config.toml
image_size = 64
encoder_mlp_ratio = 6
encoder_inner_norm = true
beta1 = 0.9
beta2 = 0.99
lr_schedule = "wsd"
final_lr_fraction = 0
Rows from block 4 of the encoder, named by matrix and row number. Rows with one number belong to one attention dimension. Each number is 128 + 32 x the weight over the matrix's rms, rounded and kept within 0 to 255. All counts start at 0. Numbers have three digits each.
# q: attention query (encoder.blocks.4.attn.q.weight, 192x192), inputs 96-191
# k: attention key (encoder.blocks.4.attn.k.weight, 192x192), inputs 96-191
q.34:099106081085140122101113166126126171167107177139137116130126114159121168105116176157104167155097169122121123147150138119098112137107103174159137102161137149144093151100116096116136143105118146162156085101162102128105111128173160106110124110099088147130134132110138117121163155162110112092
k.34:139111149130174157097088144106101113112135107103108101121134120114176114148159145122168110094170129173127096148155131097127142128099147135111143158128139136095148141114103091108093093137081107119150143105161165138154112146143102137114116090098098110122117156118112101106117142131123138085
q.35:146097104157119116144091108174153149162100117163150116150177100141141171107159087156153084137176129102156144098140118139159142112088101093092171131177164128115185116122127124138144147147118091150118170116108143181125102136077120108141093083124087154099158099125091163104148098135141171128
k.35:099159108132133106090128140092161101086079157157096109130147158148131171156096119093083119139108118131150105087073158118180145138147138119098102112139151085132119134144131155101092166143086163125124075115109123135125160142165150102094146094112081097110132164128151177113119138181120080121
q.36:164119129175118090149083115092149141105130168085139141128138095190150145076089128103145173135165156124129160170159119133102167163108078084087143168130080100160153176175125109129137081165121110097163094159094142096136106132112163090116088120126108101129097109137090090119154136093097130110
k.36:130128127128157100167137121118171127157090148137179111130180082131170118082141121150168162127089174083129092163157104148160155175161113123098122104148170117116127128115110098098118167151112138165116155107138169110119101088096093154168123170093166097116169105171170090128094165137126112172
q.37:125104112080125178111136151182149177154146102108094138151138136067107106119097131108106130097084136142106091154114104134159119103166118146156122143096100144117099094151117095100113130098129140138161091119155126107083159138072150086115163120095139099147093142142149118054163067146170081088
k.37:173155152088112147148126111142148160088129104168097094113121168113082140180121130174089163138131065108121162113128106100131115154147179110135160128091088123158112134098080168108164168117124150101139104119131130083136093084073127123121130082122164158158144147099105145151142092175168133099
q.38:124092161156145146106106156124090110143171124164162087167150112171158103166141145138122124105167173146150120141141123112092127171154166098181141119149089096123081097171142151146109165149138164101157163154162118116091136105132170106171140112119109104123168169160110112113107136096155133170
k.38:154097144119101114107091090121110090094141124109090104115142157125101155171134136114128115119112137160123129144088141088159122118114101132108174143163133127168112095153102096160105128141161157145158142129157160109103164107134092117091101088133157146091107160118126111113154151129157119148
q.39:120087158165134112142130102115097113118108152130103117083134104116138156108114113110167143114096105128098167148118115093116126145146167169138102161161096129137106158108142118102161101124118134145167142086113175103086103163160100155137159147108119089138157150098149144081133123150167149120
k.39:116114124094144121165125158081101147166142096093161126073121083101159111149109169103127099117105131091152165124116143087127156134142136135127108127166152150146117143123147095112151122077114133117162161090173139108153169105147090148113123132163096120156150149141093165131115105123127097106
q.40:133129124121092122112126158091092158100122157124133104116117110106087163086121128172102164128153134137120174168165103151155084168116096143090147139105102138172127142096127144113092136083118123138105088091171121113085163120135124097143103124118146112120112121103101160156144119157161143121
k.40:093086117146090116138137171119088094095111104113113139077127104151114140114123098129131111101126093096098173128139165101088127116126134164153155110089098102165127132100157118135150170085160155114160165162163148108151100140154158166162088159094132091155110119097116170161166146121102121143
q.41:163158117176172116091114161146156144145097144117113142085161133091132145099087150131154136098094157146158166087115088171097131136112140164165158100165152105104107167165142145128129128129138128093128103115117119167095156140085108126133090133153127145122162167149145154120152160132087094109
k.41:150099145113163139088118115096126131088124167087083097109127114114094098102135123143098125137155134159134160166153118116139145169144141140089131112107127128138109093165134147106092100134144166164171123087162104093103171146132099112124115129125087074135115126138143119123129102108115078150
q.42:120170084144091095167134093116157128161103147158167150122093157095107134165151152125165154152161097089103125131118112139151091098164148175121173094139102172150076132097138149172096100175110081092130148105100125085130110095092096115140132108125115153164135172104120113155138148125148104110
k.42:150151121146133132120144114151108105123109141164117113150148170177131145118114167126148121097094102143144106162159081135111131090109165149134151128149096129096109142124120093141166096118108165150117105122107152100092147094128163122163095118086148077098080102135091080108119130116106126136
q.43:102163101163168112131120152150152161173132160107110143099124089161145142077150105090116139109126133174102145158139115132156120112110089132133085146094091093108114112113096122080149135149108097100133111161118170089162151167103118126132104126163111155172141104164157089113159137093086121140
k.43:098111150151115120147123114135172131084144147144144139144165121121135148117154083092122164124137142108092142146136120164160117128091123079113126134144131089151136146149114138153121158079149157173132155098091164130130101102122149139153134104151153154138159148128124109141107171157084157174
q.44:145165144127101154093118168104087094145088160114104115183083170084099107173167114126133128143092062123140144116084072133158129096172097126098149158106109091137144129164147124166169093107122109134133163089155166097124095095086159086091116156172134127162111147143136147056140107126127111111
k.44:096141158068089099110096156145147160131144107136087142107134156106094127169085135166102123095103143155110128157144086152110108159111107174146159083116112156155110132142128168151126175153102113143176072127168133111108105097095126145116151110173156137141133096104147153134139118133136071091
q.45:087155113103089145130104161159101086148148126114092131162162095162129106080151099126096094109110168166158158161102169142162136164118106102141145114084155087094126121171113150105088152168101116085127096134110126143104147116116128124091110105162131109126172077163093124114146092099081098156
k.45:086152132146104088155103144145139156121147164092095116099123140083158120145129116123161128165163117147151161132101169134129159118146127100161116135139137093139091120111152152139149131109151101130116149156093154100092111092145155150137119154169113123124139096164128176152162118131139141162
q.46:139105121143113142122172124167090108115142074122078147179149144131102086170095120109149153156123111143096101161150148085108136155161175125090129156131148106100177120138129124114159147135143129120112094164164092101159080123096150111095148097165104164094091162097134135064091066102110093098
k.46:178098098107109183134097154147174164084153090153071137090127139090109110161116118136148169095078129097133163128098091145150163136110153130080104123094165104086084156121127144144156151162138098162123113101089092094087095092139181132125157069143082132151108125164174158139107104159136129093
q.47:153157122111106148158145088122149120102165116159139105100106081173115122110160121166103112164094146138097112109111164102101146113153154115135101127079096182114118146153149123138125124108120154118137097135172158140161097089143128149087129141164115130137158097172090118159117181084153164151
k.47:161127091144147137092164081104136119106101173123164175093123136160146155153141162153181127121178141117112124113157127160103158157173092117161085160138141151162136157171122097121155133146142102114083101173132128149170087148125083157081092115090131105090105093138146109091146137105136110091
q.48:170136166132131121141171096174091095132086091118113127178149122100154154160164150117149146109101110113131151120091077091083088162132155163098146142102117100095155138156082101177141159119108165114117165097123149134077138126094160157137129147088159088126115147094159142117144101107098142110
k.48:157172154113108145141117102162097148151147159149124153191082132117110156096174109172161121130107096123139124138078169085171118102157179124136098147124098127165099149124090178153156137150100111112086093102106142087152122143133121137169098099141165115093162164110114127151129135162151085105
q.49:138149158127144098085176177128116168150131120105136147089148132136089157147109147135147148121164125157098106129099151158092139099086100079119120100111133125164092079161111164129169117174154096136127148142126171132096121155088091159131130144153138147115088110145110080167139137184166135142
k.49:110153168114089131080138136129120106167156125119104132162154133121106143139086157122136091083109109157119173079183125157123140101152122146163088150138176102128140161129148161137104151134091113124114125169155160180142114111163155133128141086142110159106179158099156132090168077123160123169
q.50:133160117096152137082085146139121144131109140104148130141120156153079100108149115048080129101091109086156132077115131156091149139146130094159110061139160070164142084147188094116092108145162117091158094098115161166169127158108155124149093162167103185151155099159143167190157101136126109213
k.50:148106146068109173086095101125183152103087116128111101098105143137143147127158109123120098144095156150125178137169127140088186125131162022156176128168151090115170087123155128052114116126121105097069118139165103142107141147089120077069143109113109218152158150105142149103108093118102084193
q.51:113123113115143135157144099176162127129095150147097090114076115130104126155146081133070095125148131104143088104080164158148101150129142130148174084137152161149071085091144114143109116148140132118119081103117102106103118111119136116162165168161092111132117134113094082162117148136129092095
k.51:132151144110136132121122112102139165095117153095101138138110119076141089114125080148107112095116138101136102120142158158091103108107190158170172107123119118170126058082140161144158160162173161143142083104141108109175082087123131169114173139108111095115175138150109101091124084093100099115
q.52:089160168144151151088176097100161114162093098114108121179132170080120140152102124101090139143125168124134111162110095110135151140169103110164175107157100116097090120095121091126142168095114135112100112104102101164165163098119118123109177143094092130162110122093113162139115151112161113191
k.52:150143154097159118111151088134112114127083124164085142202107139073138102139132120084094093114155126153135095108134112137115135098148151096146143161089118112151140146138169101082139121124160103108127153078115144092095116087120149118125134151098134153140102176113160125135143116100161167163
q.53:098093154170128143141154115152120144136172124125143103078163162124102096133150177183186149098115087124108154147100090160117162089118165156090107107158165169129100151154143174186111135147123131093113130125154095109118168116112171140169089110094136080138105152095125121097088116132125098123
k.53:159110106122146094165104112148123082169107105135169173063161142148141131111112109159140161108153102132168162149105114154136107098109110139072099166105128158163162144173069094150107102131168139143169131138112089154135103097144111121094142153163174110144123079129127169155113155169148136103
q.54:108126168160167139120059199112128132198175108082090099019194131172095121066092182048105110127141126153161092097169122164110123123131075076163066111167132092199172158139191144087178135146091096118152121088122180108135124172123109111122089174088183157148147084081133101172163098146149113160
k.54:095112129123128082072073162109143082184084096149124166084106135158136172124077144064103094099114142099136141109198113096072089160118112058135143106189168133194161156158204135054118140099140129075106144110092106162128163100122111086090090153090141154107170081123097100098155084191146165132
q.55:092126152088109166106170138188142163109159086147109137168159138089101128140174158089069162165146088071082070096117113149136148138181127024128162112129116112126096118139209141070129129142169166124127095106161076128173083086139132128170152157149157191106117151174114161187103126106102144207
k.55:118133097126119167158164146159111131061098076134087133164134129088118168105186068060083151203111137152168121159146160121180101113125158067178150127132163085123099145085125124127074110117137114117138151133145107155160148125154117123131187106115135148157130125133106132152184161076132091205
q.56:144105121100160107163117095163116096084145176151111093181092122152145130127092123178128092097149113140115108140139067165117156132143185215123122186129107135144154147103077103179092087117092167130094151158093124133086137107137117129123130128135166112120121140156138142095141118167159145086
k.56:171102123114100082153149124145151118097145146125140172117092170137140162084111143173168103100104143107100147106110147136152163092115125194145118115127113203072090164134082162181126094158128118139186136134150133097114125155137139152162144140158132103118156112138152161100104114145120119054
q.57:162175157086116173092204165184113177088154117157141080142104144114108156128169079139089093155158134091117133111071118097143115165124124071186113128087146100105146114091153155149167136159122141136108101113138152135097119090084167171095162146124076142108146162156168106161112163149142127150
k.57:143157142065150146164189117106152167146135080117139110206131099100109092146149080156073098099127069133087143140167085141155173118134177070197144162130158157165124139129093156099083171148145115148128092085133104156125120137124162156106153102128130130101124170173107079098170080163169161104
q.58:138166150150146167155135143155119099077095107099137113160078163077088159151113123097070116144158077153149112166114084165110130089122122111117156105118178120152068153145165119103143128124097125103143152126094063144148162106114144096121143153113113150135091156153140124154165103095175158173
k.58:093116106157116185124137073163116126081097085130149147185095118095106128166148102150107094144111110140147167137103164160138137092123205132144133135091119079090124128077167126108152113092164112107131145159184154090124082157156170087141166134092126181147158173145145119155156136149089138151
q.59:134165168110151098115080129094115105087136094167124098092105132094136154095123154174119122174142133147103091163143102141107134154158120188101125128104155191160108175114111173132121155105114128132155158110164152115123134143096153137126090116165144092141162102080116090056094152135165129115
k.59:178126118164114083103092136082090120131168105097160157061176134174171160086141158141117145137104114108146128103089125141174120100108140170134091117177123121141081121139106139148097138150154135081158139153174099111106162123168073120133146145114172135099117110112099114146086139089157149123
q.60:168181158104111181119153141195127179083078074104133132187101176103095108144142076118047098136155136078120071139119127170123143144143108068184165114081104112132140122070192091137140120173108158117134085104107141153095141173154188162167176152141138168135070131141144161141092155078192136128
k.60:171202138075076142173179066207135162114119143160110077197151147075107126147131099137119103183165115091102164102093082130179103098129163153160202105099162076144103136061124118149085161110172124098126100108179107116132072120156130079096189153101125155127090160169162144187161124137179102165
q.61:127164113161151132103168152165104137060141100136113124200147119151126129168167121148145146135088070110144098131158120172126102099135136186106155099147127139139151129131061134182111085119117139143094147112091158098087155119180177166119137152154167099140088132179107096091157081163156145072
k.61:152164073121157092134120125131139096105144183120159143113169104132163133091174153138141124172139099169103078173108114126155141141184061156132145126153126194117146147105077164160100076088098151174183129172139157146095093105158102128182150106154191056071061144103102163101112179097133101107
q.62:103158145153170104136097154114116142150112137156110157124129110164121109140134106134145139118156128140095113160160129161142138126163175188108168149082151148137181115152112111142101143131101153173112120174157107135086091090103096098098137084138135136100083115090155119084157094134157086070
k.62:108166116176108115169085161091081137104127139129115167149094129157124133152159156151184125092081148120152095166076164162146108088099150185095094128110137138135105134138132112147133110127118130171152102141150106157139121118152154159186133161104157118160139167155167175133159135109110124135
q.63:094149146152130140125086099075102136168105135083096156107115100174091150109117138086090123155093114163114112148163187148159108125104131086153094103137151128146095149116153113059102118103093096139157093096094134115119106179155124148115142098112128196148108089089084157196127154165115170127
k.63:066132182122120183138112117157142092152116077149135157128119157109107105144097124120145154144091091079110093154182170153138102120081165129105145134153113069124154107142181101079163098100127176150116088112132113133126148106091094109088120127086153147123193122102152071148169113181096093169
q.64:105114155107161120143139143093172134131105166135101168180172074130146164088175121141109145106102105105155162147122172140155113171084156101074094132132101123156101130120154130112087144109174106106151123179132159157114094149161097150163080097144112137136160088168141084155146129150145122170
k.64:145114125155132155108130163083159122171133160169094137113123141140084128151135097160168091156137128134124129130106129117152109139093082169158105116129117119098136152093153144160141106118143097131084099164119173156134124114099151121154086165137165101144129100158146142080161158162106119123
q.65:143139104134107126093144123106089125177114106122129170113124129117166146184085106148144122089123086163144153115168148147103165099123150165127134138136105139095097156123119122177144129162168088081164101096144161135159101079108094085150127160147132097114108143078115158094166102146120145140
k.65:142181074138147145159171114154099097132167085092107115095114102122161125165119111107084126107124126172130127108127100153094092159092125097108102089180157133157103173150108166094130124150152135127122170115109112117145098118101170163157141173139096171093079165137141098174120130127146135168
q.66:114119158086108138151146154085135144155101115165081120086120166104138092136118145094135130130083171135127153129109159156111168135097084152142127151130163087130164162169140114124179162122162122113126119088093102088110144117089113078137161107092152109146084095117128107106152140159152160114
k.66:108087144170151104166113148123143157114122099105125104117164117173155107164159127091135121098165161124154154133087103163162158142085116097146113096124092115106091112110105148124099150098098091160099179083141121117162094102145103149121163160149144084128123133177164109122107151096084127135
q.67:113131138069135174149226127146116147118122145141161126156098134083137094175073139129155089149135153149111110101036115144093098054153170179236194163062130172078099111065048149177064151169133179091094142159137163159146107100133167173128165130132119062136105150115143089183133143165143142054
k.67:148206163080117226137200089155097174135132139155140093187109139066125127122084062179151135128113066152118060096053078169129128092123153180197146105079074131084112051088094213186125088139119113096167095092105104150090072169140155090115117082171078117156145184170159134194135111157159126131
q.68:126146095170122163168129097082090084142087160152099120119170159132135157098161115162156104139107107130117148130164169133081098141155087089109160101119106090096120125140119123114126140162130094104121094098161155138139156146138125095159089143104106152102107171154088163139155087149093104160
k.68:158112114156144082117163093101161148130128104124083131071147147137115108110164127140130109093168162169110151138142161120094080137097127127131132132122158104160168156142134109114129158129130162163097111119092140132137104116152127159111078160118168133147168170085118116098156145170089118169
q.69:160144126148150185103142104167150140152150119182166107193057120131073096142097145201143075149109109114101109087083057143125128141111150148203138106113096159138084115137119131154088099180164143074095083107125139110134105168119192201131154087137146112079143154142160093195117126107127159054
k.69:118180094106120196110154106176107159138141160170133118165109116064125115099141145198142143163111057093083106180101136116141158113141151172108190113062115158151069090117139200187143149151147145103166097038077126113119116103105174117138124147198093127172121144172107118171142153108087160147
q.70:126133166108089182155200112168131170095159115190166087123105133075099129177141123167083103086106125108094061151140046144083102134099180213159163127081092161102156120135118133187169125146153150116087144112099115140129097123078190129131154090155093117078097147085090123098074140089175081111
k.70:170185108096158147150101141157154160084099136138095153218110120116140130150160081113120081108149132142087066122062128151104125097178158091167151102076138125118083128122115178128114126156162096160173103060116113113104116125084107123083132102126103160144112117173098103165124133118186077121
q.71:132113162181144149112112128115126082156177087076143123107099152170151124072151162144172157118120167092137131149109175090136111151115109128090128123095175149167106169144101101127117124157150149137101103150133121139181163100166122103154088148153130159163081125129136145137148169075112163111
k.71:078114168140137160080123101129155146105098159157173131116154080110121122128072134146144142155133127132100079129083089112140144157161121182074087107069153178070142138120077112184143134106126142119131094095152097082117140102104096149151078155113162133114190110147115182114129111111104170138
q.72:136096094094143155127132164124131114115151145174114106106137104104122127160120150089085177142140142158141122090143099082118127132098134119108110123122138152160106145143147134148119106171162086147170152110117109113105090142129125136147092154170145157128162153168127113118097162118106139140
k.72:151167156100148109167109161174153174139121128156171139161148112124120120143142155129168151129116163137117113091124087102159133159153128097105119162092143127114150123158124154105101098099087098141136113145100161149129093166135145131141167111125111149111136095124147119115155145094076166133
q.73:099119099177185097087081128125142152076151115093100102146148149153093167132169150130108173105100122145115174148157123119096139185121095112093100138146159128177161154170142124101171117076089136164103183139126069163117125093100142052133079166134179162164153100144164111032135108176102177147
k.73:187100146126151093139101128101129068157125096090061105057144185152170148121124171077096155132183128095151152086158146151138157176149122096076135127202125149123171203197115050075157160095118087155106164142120116170133108124150076185170122167105133156070094139099149121109129105126157166150
q.74:141153095143118082102150095104087160178139083091164173113163147099165169085107148079144106084117095089160115139164152098135108154080128108111142098086091129112094113156170141095128163104094129144099156121158132129129142162149149143143111149145092153099128117169127138102138165147158116188
k.74:111104159160150159166158093150142150179092170117088157086140163164107103136091129106103095118110114173114120159180159152146141120155093126161130110149167108089115163102138076124140098151165101143130129115144160114131178154146144097091086141154101105105100117143148103123088168162093170122
q.75:130153134119122141089182139164107177106133161196145091174069178067156089175118157174086143137144078156148147129108092154105121137113160128204181164056127123146086103101109126187110163122148103156112138159121175156088143099094180167095123087123146124152143103105085084189122127106141069116
k.75:094159125052113165097194081168137177091147121199187118191067096087058124103100069125130075176101108117140113140053063111124155085165170164173159163081136162110136111046150189174155154123093148172137123104143147105112143164112201104072105097147106107166106155108148104107140166117092117112
q.76:146174086134087182102185125162090119146161148161150150099116151145146130122158102162153069108147106103173079163109106085142140137115166194174132135089065153097079094105124153136137114185107169082127157115116119142107110158103153133138149158143123139161136130119144117144156171135123099069
k.76:122128106074097133142141125125103187168091124100125071125127126099081115113092144105115135081151109145072095139130082129105162114169110180100163138100096176112070115095088177111140156193101166164142087095099062112105127171091153158119159088105122145182143170128123086123138140122089098124
q.77:130180147143071136125120075144161111140084139175153147188065161148149114194117088179101161161165115127168093152049079132152098122159169205172125086115140188102062142083120119204137147158149157139132092128128115143084157117134127177166135159105107135136131125072155103166093126106148091099
k.77:161116110095125172169186064195093170074123148185175143195139093101145127136102135144114140094098062130093110145113135175163182141149129171118151130063162153107076133066125172136133142169124112106177087116116113088061123162143190154099123127195100127106136174126178114132157168084110103135
q.78:149133130075089167096109152119106182140162163127088109099073134090113134135085103116122113153154103158100131140128121129127109091162126170185148110079066101106097097107082168187115091162129164110103066117105152150125105141088146170169171133112148129152148166121082126165145175158181100073
k.78:107168126106123165098159080177118123143112097109113156142143099118109151106162083108101112118133121091076121095094090088115166111135129127160149131050140124083125149072097110152109091153115153102120089144102147097146074133146152139127144147144138154135104131130174155109161195101128109125
q.79:187112096162115069105132121119087154103168156123114096078114083117169129159144132075165120120142167161134173086159134142189108104070099153071096100150130083101112152116162113095138118105177141110169124157106105112129160095113127138167120166140167106173087124179097123156151132122083174148
k.79:153103130113088129164090121124100166152144110096084149128177162183165101106115141113177131141156089137158173079140117145131151119082124100131093147122119162080107171105144124135095126127139161105131112150081106169104126099147127121116133166152161100100124086125146169160086148183083130112
q.80:110137083071120170131127123153145217101059149198132069204045119049094173196178066125061083120154037113144107165092056112138124079210205129178196118115113140145151090094097176134156130175127084146097124104182147126087081101114178058145163122149109155087094145125181134147173113068200081084
k.80:119236109055150168160064098152155097033123110116136051255125131088141172195231080128069076147141151057103158123112181193167202181160176075171149107174099149150161070064186172127102141137154155167116157093164115144152079133129127082135197146208133189145117180126214130140178114146198097162
q.81:140180127038106209137170144219140184137078159193127085176101211059071153178120056164043117170134069098092150170046066130162158103122151120201185142108075137190100155148143154169126161122154139088086044104152114124059158138136195153080185117186049101095058098121121121139113181095191061128
k.81:161203073081094162151156047148171157048160109172139083255178179110082152118147090158142095163091100130113106168008087141190154099212151139227173088057173106103112075079119178105141104096144135213091085118169040143110065119143129060115182083158098126098087173203199122154177151114190123146
q.82:098140076116110138151137075210091188115128190175186126233082184077111080141126132138160077149153059137074130142046154099162180082177200106218139108047146146125107083137110152145147102161139150162130164137144152115123105104089192161102202111116141129101084106139151080104117130133125075088
k.82:154167111092070193121167091204106149066116140176150089255163165100124099112172125109160044153106049092087131163062085092158167158185206104208180154120102183114126084107103175119140129084127138205117079156128142161142080171067136160168195093184155093097096114101153092111192117142112093094
q.83:116119085196113078105179152097124097165180130049111161127194085198135152072060156114208094134135137186084103136193139135088099066061083099105105169087151176118124137177130141175149090128107116171141208143101124213172114125159072169094122167114175153095174108137092163072147115146094218149
k.83:151055093187116151103136095109083105219099125081147206060125141128096111164048105130125132082143117152122105094153125112038066086053066124117145150152061161141163187197084066181112123122162123052171128153133194120101201156142095176100123151092167116100172113118045114064139132181086142124
q.84:108161106133099146153145122148136177143170137137179069185147140085102059169136154152079091150182105155149069167106145139161173085104126118227146120068118121178072146098106114109109128150150170093136092141116169159089104130173184128090191167191138090126139120083193154155173115064140121129
k.84:158125113127111202122154098195166180068158178124144124190116146115135111078128130105111129133142108106143147151059134091134152078200174169204172113089131132082088075073075091122093148154101158196074110081143120076051100157157154124108165168171129084127127113164144149141103177105150082087
q.85:091132127154187053103139145097112049189212183017085165029170059216137130135089202149227143089090129190137161097117177149134110166133123122034065120088170162099177210153128109153093120043157159171176168101107116104196126096205075162101101116120129078162150144143145148097157155093098158173
k.85:143041110158085080130145146085154153168084137170145157016135119171136126132031100174148115112134108169192146097112112047079065120078107187050098120172067122136175232200091081115114116112100118096091116090091138121084158096176126170101068139090119084092194139070055145082082169183113139067
q.86:144125103128124183115080166183152174156055079160089153160067122128135171188191076099033173159084075095080119091171075130091154162108157107135165141199104144122104141134177077085175207165107136128113092162141117128076118143114104090109178137157069130155088100085159099130096091147189075171
k.86:087132144110105085137111159110096096116168110072156118137181158193141108125165109088111105097117179117097127143163195152136174174150132070075066098154164085144114129094151133131126092114175137111155167131180110178119062177107092127161109192144190194173076185176190120156123154068116136175
q.87:138134091145166068098132154103072110119138155096195083116150147173095050120123188163136140070178175186103147100067142079146140127127115099115091108126140133085162116155134132161122087081083173136123107162059148176191178121183087167134067184157156141151131131142103103179135168110094117112
k.87:130108086189119181099195127177161144100117154126164113119103083116081157090042093177140149155106130190173117097097082125074127057142105191136128165080140114081083181143109158142132117119067106133118087077108080077067175126118104120101110094141137071126093078129086105140141153135088133104
q.88:092109102135193108108088115080102126104091126131122149073205122156186123071109179147136171146138197151146167144151169098096129121125108157045119161128132154099163218189124131142124080070113134135172120087137132139131094054159101063157063117078134124155173140169105095060104135089072122113
k.88:143081127131160063133122184150124143116072135177106171001108116124146127185080135122113143120104148101199118148135155102082093113131088131049088125136135151177173192180090125147135146128138141064175110113120187078186206132157140164093083060081114094080132088102114104071057085143089107145
q.89:157116127133165063109093174023134038185178103068095181068152074140182135055099141055116180101123202112158114073191116147085138119097089085094089166139098141068106190159123081089129124140110121138137119106115144186226129157202061148090079156155169105172170063149134169139087111188062119185
k.89:083038132218163108158183099076150105153153157142186233010113053097112167065040109089146207181105175170137145151200091086088098102138080170063130182115110124116133208109147060138102146153050106109188103177172116067072178171171097149157121144133086085098181106098045174178048146107069196094
q.90:160161129100072143175126129181124102111067128158157101131157144084079154127147159150085093103133146152100105163115116115132186172133152113186187089110150101165125141082144155094092179119082147096138086140134149090108172143101127149141130087179105138143060099089147105113179158070109080110
k.90:139133124177128174119151079143178084117118161162198128215134133143093100139129135160129092148164123109110101138076129080151168178188164157181158096042111165080079082096087103155141101089103101161154091136152071128067146117171120139072111118146112122087095170131170152183119132110162159132
q.91:163145072065152145097162145211200194035078155239129083176095156105066121191130091199096067159157094136106134199117126175132162123164189168185189153074150160152124069097104134175118157108112102144091109096142103131032139062156206105090139096185076132135063129149198123175190097121199101130
k.91:116194145053124167126099095146192100035122087115096096229160137068147122184183095122057045153118144037117160160091121171200147155142181093191126101089178102208116024092120142084194110125131097197132114141173078160113097147085185093114176076184157116184078177107201126092146053102196066136
q.92:119159147132099068135101113138117076134180131129168148032136144132105141123136127125129109136097160184163110137120123076121115162074126066110074104144148087160147174098162087069140149126123172107133126166140122185184163102109150118159116108139167097122113084125153119143157174147138113167
k.92:137112147196095100130160124102151100143108103165144179070133117082085105068066125162171172198156114154181144088156139068101141119149054161072155103084118139118136156145137151150068138137075091137113146099118138081143162099104094165078151164110150141065126094127055131131139163158111124140
q.93:171210106057103219150164115204107162084049132255104066186092162094128175216135035134041125150143085070129083082068069113192149145181193163198224079171087078137149093086140111158128189203195098154078132173135148110113099169096189161126207121177071163121130113098181082184152148150242117152
k.93:137206083045133183171140115151109105042120109135077083255139202134127144103201121090061063152162095130069136120084097169246178113184216068243109096102151069156085008069167172139086094136201113147095134091141133153120097196109195121194183115178154164124123154174195126194187151092151146177
q.94:158108168121115138135123150168083137166146138076124105127168120109117135149134136127063171063115149137170159099040116136147090169108134084152153116147131136103116087167148115070105138169131166120152083139069113186158172130141168181125170121160128167176117143142146173147110170179140078130
k.94:117125116197180108199204040131148088125167163138151183146081081098115152058139117108132072196172155143088141092102145120146084136194118162142073111039116171038092081128090079152098122152148160159161140080122042147079115174147094117137145185109113146100135178182106148168108153103147146089
q.95:141109093101167098132083092118090118116093126118107179163135124152119129129162138075167137163133113110144134081128132144104074157076109096091102107175071107072104109128122130091088126129111128099121123158111104116108139169126108140134155111121170119090135161079064136126079121188151155128
k.95:143182146123141126121101198062143081113164082099071104080191138187171133100159123109085166077097176113109160152202192117146090103126167083082130145163100126184187160112166087126143123161116168071129184107121112151208138081105143140143090160141122140121136128116150161112108115132148178138
q.96:123135091124086084114090093093137140188109188163116141094134129130116155113132156167216097122125108205101108148108104101149115103069084245083149171071065218113125115102028113178179150142150109137110141093101146109114116142155117161180111146141166047117181067122136109091151185163105151085
k.96:155111172120114096112125128128085132175092153156077174129126127112138124162109149155132157113123102130152138106108113127108145116132153226058133198088067214083104156077040157232117103168148096125162164129111151063136115115079139177178086135135074038143188114140071123116141196162116134102
q.97:150164093072099139151170129177171150055097079111146126211112140059105151153163069040085112152128065126121157148100094110103131171174147062117102116163128082129097085088145149047109160151099102102138109120122170127163073169113187093095130115105101185113125169195103089089131084087132103178
k.97:096145152096075135147174068179143164071167138096135157166111146070107169167142078050122059105189114136150128150123174089128118119193164101182126119085161061134099108152194115041146094111098113105119115139165186200095118162096167168134201164095132195160095147185191123169149104091156103186
q.98:162180097090102186128114108167175085038146086161127115193096172087134131156115094062124135133139160113110132089061085142135132182187108081164155077127128106112089113091192147070108189107163102134171144101106089083116111116184155092101179109117106205122098124121129155148159082076116146235
k.98:159155109147164149120137141144114158075161110096189168184131118125160167168197069089057075183160161170101127143134143146165174153155154086150096075083205076125086059104206121090084119087111148176131153136170108152104122143157098109160121173155109201146131112118103146214158123119112145210
q.99:129137133074168138093188133134146150146104089147101094162073107105154164140169147076090104166150071125107104158104073086158133163105178120150153099111099079145102107120140118076141093162131094161151082128119096073072090159162175128146125115099102193161104157162098165104137149108134111188
k.99:150098165103079170092167090187135104113152126141175109130143101101102150166128076127134071137151098089126163108089108159116106154179176108151161119109133058162159095150152125105138163095151078091120162078150111113142098120143100093141169109174125143137074169137158084178102146098165097134
q.100:101128180170146138117083126177110149147119097127130098099079088080161115131145113139129115135125108157096143101177162157087111116162150151085160116107108117142117097113139097158139134151108166133085152156108169150123137119114171096134094096130139160120116076099109085093148097134139099090
k.100:101178137157130113105093115165098138155131181141104079091151150115095108080157123129169154124121125111135172096100082080106095129144088127128148123159169172080119154151154104164116169096078117144146129139151141074078165183154103157103167108166087112085136132147133137150143133118161149092
q.101:086174102054158143108160094115087106126134170127142099078204117164190125117123162149159064146134140083142176141136153180143104188128126134173085134088066120122094132159140161121126132134147132144086091086123106108154188133169126176148098104108202070151083140086145101183117167115145120080
k.101:121092122068116104088100162110153140100138155178104116157152105192143134170120093109112083091140177093153116165098154183201178193097171162162156124122104108147165131137080178126217118155138107137152112103153200175156112114123130157081137137069144084171087096088148124071148105111141095142